python train.py --model="spectrogram enhancement model" --input="log_mel" --task="enhancement" --norm="batchnorm" --attention=false --upsampling="pixel_shuffle" --residual_init="scaled_by_depth" --optimizer="muon" --muon_scale="original" --max_grad_norm=5.0 --cautious_weight_decay=true --max_steps=8200 --batch_size=256
Rows from block 7 of a small spectrogram enhancement model, named by matrix and row number. Rows with one number belong to one channel. Each number is 128 + 32 x the weight over its row's rms, rounded and kept within 0 to 255. All counts start at 0. Numbers have three digits each.
After each channel's rows are labels from the 100 clips, of 14848, where the channel reaches its highest value: "lies over" is the class under the peak. Only what is clearly more common there than usual is listed. The data: phrases spoken by 400 fixed synthetic voices.
# convs0: first 3x3 conv (model.decb.0.1.convs.0.weight, 96x96x3x3, each kernel summed), inputs 0-95
# convs1: second 3x3 conv (model.decb.0.1.convs.1.weight, 96x96x3x3, transposed, each kernel summed), outputs 0-95

convs0.47:153090127125163115152132128159110137117123119167101058101103060156070117115050081127159147138165158148101109152074114092101148153124186147122100056156099150106045160111163134092148132133091132149174082100125184153134113149096070107084127114102147114065153153124126113119187162121122100160
convs1.47:113155123096121085105051113140140114140112125097110136116124098132145077118138132110064152123135125092139154094141136071145128099165144147132113129104086133106196110138152124093107113162147151170055196138121139093126199100076222174173155157107173154181121146108132124078155106171195147115
lies over: silence

convs0.86:054125081090125126090132128144120075100040152161135135121155082096064126143088103180127137152099131088110145139153109072132121138082172130184134115131161127158134090187143132085162154086133122069109169049142133175091126150106094157127142133065143099114131064141154151133079129122109142113
convs1.86:138159186144135149151167154134132141091134118108149139182049181148138124128144153176110156170106080167173090162088106121120130135156145151136099107182157133177080086139106186082149065112156158172095112182136143102156102167110133172145161104166136151155147118135089127178218100137105100150
lies over: /i/

convs0.72:078129134072154141171135181125127125097107103054145147068162140103094152109142131145164126148116096077091113107121119082103146122131157137109170086138163083102105129145081154096118101157118137135156163080097138102175040136105132115075127121084086106102135135078148139084033117082091162096
convs1.72:117090118139131093075173134085108136169114153129136086201131141149095162093070159168157159146151142172164217143163124129107179135108148113142136137107146142167123096125052073099113153081149085133099114141135152150171174148124072141085128072104175145103119157073146100142121083167083142141
lies over: /f/

convs0.61:176130136161060105118135121114096124134144144131132128138159114155144073186093100106140108158116110130097116167134099071105107166046161080109098082228158139124123152129107084127146124063192213149123153078124093106125152152089129105090097132128100128107104147129109140122120093183130098073
convs1.61:130159133086134106148063085075155204120177092108178148090088145116128134168131101132142118075148134119104095097142128095127107144182104121111121165105128140044106150163084131142132150142094096092132105136071127101144140152076129095152237108092131164191113105124109114163094151105077124152
lies over: /f/

convs0.40:119066115123106144135114122117153121143142130076088110121069115072103093145093097140094086174177135066146103123145202117142081031134162127067175149072160145120131137109161148095127104101109141169056124101110124101111101123151077181109153091106105119148134152081134096126077125104120112176
convs1.40:146146105124102143140146175099122044147134083104077110135167130125172088134121064139173063059131155163171143171088087121092151136087128115172146153176078138136134098171061111137118143095179127133146114131093169087150133106113166124118132142147165097135179134138165130084150119195089105180
lies over: /k/

convs0.82:139157116075135123135083129121109107127093121134111106111098175174140075205126087103201085114117132130101108122139137091132095131109125179190147143169144066119101091162160126108137122123137097163124120090073095127138073133144086083089141087128054052140072172147164083110132116141176090118
convs1.82:042134067137100140150112098123156043083212155188108084142110129121140115139145154094099133119130125172103110173121098091117141125126049072131125092091120114049069138109145148127129112146131114070079133093147145121137094147126118128144135122206128113099147178138101125155114112094099141161
lies over: /t/; /k/

convs0.63:085165146077140106105114104187198125110093115133095093124105124142076113092094066153154129089152116133147140183111115127081119141101151089148121101115067143099118141080074139092174132173128154090115047135105069113128127108195060088118123099153075125121100099136116106155116090134070098133
convs1.63:128071094125134135079172136090088129182126171110132166133109141106161200111087115130147108171143127213115097134137124151096164154165120147123116141172188108113120114216152159121143189105086157103119186074110129132147094099181108151171134107111149174151153106127096120097087143089160077095
lies over: silence

convs0.56:085106156149087115120089148174073101112145152107120106091091134162088071104177120134134106109120145139060098145149043105043174148104081089127146130148219134109122118193145134095136161106086121151186158137125088141169165149140095119115104106148170115115110134100136117150129139090113066112
convs1.56:137157161117148096145164111120175143123086142146156121109149159078141146070100143095131140058106104220117118123082130102153077109150117144170066097156122081145102087140087138121151106144143188119153165122148135173144178202161194123151135173110114086176128117123101105076119153194110105135
lies over: /i/

convs0.92:148143163103136149121116125090107139149139134059123105140118155138140145171158175105098133101189187146119088136089116128114093111144135062131150124103189157128168148038145140140147092110116173164032146194144087136122070127161137188118072084156115090155146143120124139135133117158097105069
convs1.92:085100152145185109135178131149153094115089118182115107086156185144126167110089112090127104169164113060131099143135147144184145071117184130151133144132147175141085113147117225135116152137113125118108134092072119156089161055162092121159109147174139170103117136145161124100127126187168181146
lies over: /p/

convs0.95:122151136110110147144160086125190111100123146127150159183117069148138146082087133108134138149125090147134132156134107166136100148158119136168047156119107126164138174142106206120086091155133140076074075134140123111131195105178125156192098180161120105111177168177065182161161134155129122100
convs1.95:094109111129157113187139123114107087105069102136139071143142151148093144128089120144168161179113143082148150166100181100125117057109215104163163155142116193163177144190136157136161186085147102127126100120152151162113143153124129112113192129140133112046068103098116114097118106118095122145
lies over: silence

convs0.49:118115105144180130113135040194189096189138155145124133083159135143132172188169110124142091127151150124185184159178142154138112136166112048178063100186143148147132107069111156137114139090122152141098148090152095134105148154084177095113109137150115172088117136114125107140116098170119141113
convs1.49:069123123146106150154117095066126130103126172114104109178138166117194099121106122097070129159132079140088098103131077096096143023153082204154136131098113148144148145152160151133112103144123098141156132173099147152121097106161087151075112177094098090171128112097130108076201125110120109156
lies over: /æ/

convs0.54:077094139149131168064122081092082110133082161125109089140105181140106100171138086145142151117117067106186120132105155095153136062120119170138067098148148104129128081106137115132129157168148206120089165106115093107123120115128086031139140151097159116126107104083116129079101098126200126149
convs1.54:130080134166123115082125200140148094116177093094136126157167132113159157121148135124143127144109147121148101074117137132140095103157071099145119124142105123019114142165111102130143133078144135147093102092144088135171178105221117081211143100134102186113127133090092109090105159162102170095
lies over: /ɝ/; /ɹ/

convs0.78:060164153118153127138097135100091122123165071104116101133082133159068056085137105147113078172136095162078155130131124131122113109117173075100076129059171151149061144162141112119147151112132106144207124190133099086131126147130148135094148145130152138102109130100112119132088142100044075097
convs1.78:179113137102056165123115135149145125123097167137099144127170108169155074171084148153138069128133161171141198214095124167149126126090042096130103069109167120158127121077080099116109137063176138128117113182135149129101133138124123104126148145124148110074067096121097159115107145144168122115
lies over: /p/; /b/

convs0.22:127116179142071162105190196086082100100133095162148155112133119105068176150129081141127113158178110127121139160165122147108162071155110113133223121097115156099133124125089121116109121216159160149127107085060153094115103119139130140094093123126191138116149177137149175149125113103157084119
convs1.22:176171144098190094187134103115130139121162140089141132134101152168160209145131106138121104143156130100138119156102117131105141121121141168119143206116164052127101177088149181128135108123176135093116110131201124173108109110108121101096169168097077137149166183134054093148135153081072130097
lies over: /ɝ/

convs0.59:123111091108103127188094119122120118170108110135102036216142156186128108139124015152109110054136113130146122137104118129112096107094115160114156136141101102122091069113104070127135087101149144089099172138073132096132076143119139087110111131136106165133087175099098127123085104116108119174
convs1.59:127128161157144135138105140115122099095083100121140165126141104108125036194170147119095088120075117095064114080192147112086157146150149045118103100109159170124095144086108204109161135101100113106130110129139138101106141133079139161205143126108149092107088106103139090103187130132127186137
lies over: /f/

convs0.71:118159115089135111154163164174140121110106097114158134137114093097142074134136125149109104139132091126091109123157115110122124183070115078135149113088111102097099109193083134121143059117101139124242164153125118119084157198155125159106134134125105125141103075121099138187135153088029086100
convs1.71:119075111166091127139067103102112155182192124122123138032158095155154160174108137107154148109112137094129089110133194100155124121071081141078135138106124075065127129151067145114114099117134143153100139108133109137137139066162116090162145139164137115148159160098124126167053118169179147179
lies over: /i/

convs0.38:156127147122123140093139109085147168146106120097123129161131052126156081159118149185102119132114150141118078177173214153142082142159170111082175146178106142084085151116089059107111106143104099192146103144114128115081037155093123170129155064093127146133113086120129120136099117112118100106
convs1.38:123146105164099139140134111130147134122074125122182142196128148176141116120114034107100180107179169100172098181159142105098163134099109122102108106152119125119133074116102141110121096094159210090099140168154167149171136105168170139076105147148149147102098161097114186105177094158195110149
lies over: /k/; /t/

convs0.13:100066211127095141171122187107139099077170128094129177111118105113129091182142083051164120150122141161115131187104083149119088148094120102081121109157175093152108121132113127081151098111158172147091170106093171149111127127101140106126113179076065091179111135072100125117142109133141095112
convs1.13:132137051153149115124052127112093190188171148151134150197122143134117094055090199160128148118121101167155143077175150183110161104151120144130120105141165131128167120177149137155124109123073103066137095107150136132074146166117103131111143089080149132137111110075164168104126094124117122185
lies over: /f/

convs0.7:110127121094110143146072140087087126218116086100119094150106138146142108109112074134104140055134145125113078116149105136091124092131075098093055118111153120106097068114157084085114144078120104068125176093102102175104122122169137131098117104143109110145043099106132114124096112072061137123
convs1.7:104094141147092156084129048116139123120075169183184107134137121119080181180113161142175139179115153162090136135085159135101110120205119142129174089118132104109149187165144139127136133114133095140164145156196132109101153105077149166086123097132175108174096082156166133079080123131106113080
lies over: /p/; /k/

convs0.17:136136149105088109115164167122020129170133133079135117105100161133099127117102110166112120181094135151162126121114120092083118110123141083191114105138132104122113102147093140098144184091144134157127194162111118150157120118087147087150181118124104086151120099125138120252117078058086111138
convs1.17:127130137172127150164095080057108094144123137182119079126123134154138104116135111166121116091161146101201193142146121136129085192100090130168143118117134134085112165145172124103113144188101023131094206113075083135125106120106129117112122168141148120103138155119117160040118143133121102092
lies over: silence

convs0.52:078105118141145105128146181104133097083101148057147131090152122155121120117083077095136138164168156094133101067145117074142101194095068108159093072102115153094134102092120218126123098126160118127132125108116095078134106132130106141070163144127117169152102160061090085102181111116097126172
convs1.52:172164101111118175114107100210103131141138151078108110064179103116144177114165137110096160150139136100150101088135122183118174100088093054152098118166133100129173082111132067177145127137117119127100130082167105175090142150139106047185092114120138136137155153136097150129148171166108129078
lies over: silence

convs0.43:081121120135134122159136137128133156000110079114131151115098113170166147138185124074130151081106096160137128146137088170124115118139147131128163152125067039144150136041109121128125108147153125151081085132115120140124110154173114095105071117185104146123156155093096143155164113122131146158
convs1.43:124052147169148155109169146092162148202119158125209120134122167096062127147103083161133125127118152170118175176064151149110149128161149093121150067147181149090137148164127156198149156085121122116171106080133127119149133134104083102129126159093143119082114173115126148167073082114087127125
lies over: silence

convs0.45:190146124148121104116149099145165117197156085104118112137070155093157066084079097099124112153098125141140086174099157119118161154095056085102089147138203192111101122106148159161101128136105139134179167134122095103095124077116152129157144134121155140103091155120106147070166166167061129166
convs1.45:084126190156121131129103143106159138091179159144120147149119122122108089125146141193080131145113139141166207104185168120157112118128238144119173103130141173124108116099065114110075124079148107102109124157123158182119119125131052138127171115146190150136113095144168109147189098117084156121
lies over: /æ/

convs0.83:087115187150095107083043120131161112124077111146111148052107149130116122123131153098139106158122140114113085076190096116139088122129152149131161131174117124145146163146127130061114103144125165169117146049093104076052125159113129091118122161142136086084177128176176116135121149091185137079
convs1.83:168116085119194100130177159134067135208160168117103132171159136100103106120132119143158122181186183134163172140183100102118190125117100159158149118131128151144070148098123055085189131090181113053080096136124144147123154098102156141157152093136138167127111114103135147161128115130148155126
lies over: /t/; /k/

convs0.2:109199089076110116132176122147143107142112073106129142182118088123081105100078067192163122203143128108119094183077115096094098138142127083093119161122101122075100133159121177108122112144125125125164130129084129132125172125151084130137166113127138090195150107054147095129115130091060091131
convs1.2:121122154167121166107115192088080172152097087104091098126063138121110082127173149120148195119105119181166163097131123166133176096150162157167110071128096172094134147105178115074184114150089075111129092146116134146137112151103087123065106132087114143057112113169093113169141108122115092099
lies over: /oʊ/

convs0.27:119068107111092076143119167104099104135121046179155088125097130125123100067129137162109109111114123149083125081076178100103143079069118108134129103114106106124150125096135119157080068191147150098148079148137087150091137094164105103117146157113122160101115087106133169080143173133085119219
convs1.27:087145122109155121153126081136166079055097161113103142145123200196158115105123121143145164166178082166140122169152086084155075142166086130181125144174118154115128148178167103161154117077137169129118128198120106183138129138178101097155189120166122119109104115124131129166159096150101072107
lies over: /oʊ/; /ɔ/

convs0.74:101061136088104112175110150166131088080072132118084118134185140105127087080155130107131120138129128175152112183136084120142084137087093072100138098132146139109141119089102079123169164100175187134150114113127146074129062150129086089068063125130117143164139138077105090154102086109076169143
convs1.74:112196110045154140123136130146140194118119046167134126129098168140098148138163148135150141160172108152133090073126112134146181116157122138083169160097138202038146151162153123126129160146122125114139084144111119131097057138122125156128161152083099145137133082115167154156084109156112149202
lies over: /f/

convs0.60:211132135141126088104197064025146160181112123100127172148182141144144133137104120160159157165146126075156146169124160113151135131118116157141165168196151135131162092174146132128104118137119164161126116120163121129191143107133097150143145136148148144094183166077088154065175150127158116149
convs1.60:136092119163144216078136136150131106115135145140107127157112170144105114116136171115111118141093125153132120184130158091058128096137139131134051154087099120098099175067099114167176163137114108152181114156094122157106079149214218134128145131161114151145120099158126060143068111143116139111
lies over: /ɹ/

convs0.48:151059113139103087053118150055091122150134143124078153112128150102123164142175098156112092129151156105145090106092079104114125035159165149089067104111156106119091123063162161152135190172118124184099138124144118081144126124121133112136101141126120126180133139105094132070063123096156110154
convs1.48:112130158145185145124139175172106140152138111164093126117171112149100110060112127141125142152202138048161130128162124090157150101094161075095105174142136117122124169119122147088075107121156098037160121121102149120160172137139129106170168060156162133120116147143178161069091079136093176143
lies over: /ɹ/

convs0.93:112098087095133116105113098123070081144110119176106126140131086104072100099077132130147148173126127117087163113134109089107137151152108158225022110111103140093136137129112144103130203132113174080128132104132103160121133127114103079144151110082114088139148114133160167100098127086171193061
convs1.93:145120143153126124163175177114105129053047086138162140176122074135133135123189118127073149153182124145203109166118119205131125153140098111061177140082194139127087092125153142162089115101105090144085141091126161096158110188127149149135093082109138112125158124142150127135119136120120100166
lies over: /i/

convs0.37:101067101143098127115087124103139145138109133098090079145139149105073125126108167161110109128176123121135113131040135080152106123159097130153096063173051117120137092070102133112121151094139131128033173131107087076123147089126142087112092140064127116131093110134154117060055136143134143141
convs1.37:131111136092148111137118047104077121165180094118117190131102093149140104088127079049138129096063151127138101075129135122081103136046175162136150096132161144147136083146113129084119112129116101172151043180166104104141185109108126123115130143141120132184163136117080152131153156133136114181
lies over: /ɝ/

convs0.26:153107122127115121149137115138079083195091093138154119125123136124080096108029101151152095120089117105124182128123097059127165146066149130164094073142049142071058132111092139125100118153074087136201133101112150127173123130117097110129139124106164102078115136119164132150131140120075090113
convs1.26:103115200153140107133130145064160151128139160151167111158070174068066079126113165143131112086171176079122133133150129167102107074184125126079108068101154157206155199081137113159172163142124142132112112118134138135079121193147101151137104131119124166114110133128142125182121117155087132153
lies over: /i/; /aɪ/

convs0.23:120107111139113162158149172099093071147111112099129142149156095113066106125086129127126116104160186098152149119136145107064064087115141154100158114170114146103151129030143118098119120129129115155153163094139117150182129152089100170097147066123169132107151129107136111044069152084153117044
convs1.23:051120107120157111137117102106092148155168180165168101100116147213103179103172140138074140092117098118176083168169111098139182187087142127152098174096129115108124117139127171116131171100138110119115102105087073083067111120086122139089186163139119096139081077174131156129125101128147135149
lies over: /f/

convs0.28:130089143105111094077112113091128088090073139183132117152077117101139118164118074143128070124105126120128145194113088089144129128129073178116178095144140113137097092075145158143115144141085104118126132081103133092081130145158060083092159110091109100064106208083114089096109145120162092171
convs1.28:118172140141129126145079138104085152130148079143102126097136109179169126064080089163140101130159085129124105082130178162101120129141148102130126150222146082138109083078146120184166081124117144069124135116124074092095117097155150099118088155181205094151110109123165155103186150117104088100
lies over: /ɹ/

convs0.8:102096159116109113117104162196090154089130136105120088088153100117113048128132102121151116127092115112134115129080063081126157121087130139154087029152161064080132140137111080122140158159139140108174154088117132102175087122116082117085067159100076094135096121101141151180146131096088092114
convs1.8:149119137163131137111153093121144111088087107160157119171124088150203150147100160148112113124213161157127088185119077140135091119118147150117126172091090235101116114109112145124152135096139199103140067156107151123113082160115125151140111164148098181064167143140170143088101084161149146146
lies over: /i/

convs0.64:090131104100129084077129128111128124152117178168166140123114090200125165142117144112143086059147165165100126102097137123080126048100132175161140128112150083076163099133097150126135088134144089114151100150037107124088159100118069111125130175108042139144103127101147105100142098097105105182
convs1.64:145146080159133147140135132107150127158119151166120165153103150147132134179164179080107161146108106128194094080222127148149164150118055082112108105116124114119135118171105105117100120154181149138198165092128162158098115155163128096176106185183102131168170176121148135199086151146103146146
lies over: silence

convs0.33:086180093148154114143160162068112076103106118109131102157094138110135103073124101125120123149131103086102110115118169118074111142098107086139159109141061139099155165153128140123114075129100130172173154153079098165136075107122080125103114176081129135135079076171183171122107053055079107132
convs1.33:147111131159161136151119157194147181131118077114070100136173112131118130104124089107128106122144135117100155114068095135191150082168118136127084182152107077129142187082135124119110143152110096150189106071112202094163153089127154186167112100101153080182115159075117160161106146137143170165
lies over: silence

convs0.42:126146151147133165116104146156108140115063112114111118143184144117145139255139124121126161094154105114098114100134102059092120130099140076129128085135086113146150114132125127136111155132145133123136149088128080176158090175151159027104130137132138109158142126088152107120035121052170146123
convs1.42:106158161161146118128160115097136114123148113147057080162074199172102109076160125179144145121149081079089108127152085118164147101165135103136159176056120218183110117108136121122172109155115154121106132188115125157158150190138143126136074129149155161155151169135119124177117083126140077136
lies over: /h/; /f/

convs0.46:081140103087097127096115124137088109179126117069130102118109122144094116064083114169118075127125146111111070085084101107164117120130160159096151142088075114092096156144066107075091146139137092159163107151118130153126154117093144190095115149139138124127138111089117116081041126082061051106
convs1.46:086094142170167109120120100135183135124086132215161230114174122115094184141152137177169211125121133094119089130136144138173127120082135103149131104124141141157141128063151153162112138140156128105118143125083081106130105147086147060104145120101128173132125128124142138168206115153133186153
lies over: /p/

convs0.55:112111158135083132080111123169154105144135087128123145130120149121112135166130164102163119095125148125117116210079078144125103082115106114128130135152000149156121134160135055059109152077137169130171108123050137166122113123177120151109120122080128105114104154133179144133121135131104058128
convs1.55:181124155096115099111115122184129181165104061138161151097197106114132099122139094133144120146157101095151117140059148096147118160100136116159081120157161119097184160144117157128130106181138150105077152123188135094129137113134100106182143118166123103166143105126066139088226124145095055089
lies over: /p/; /k/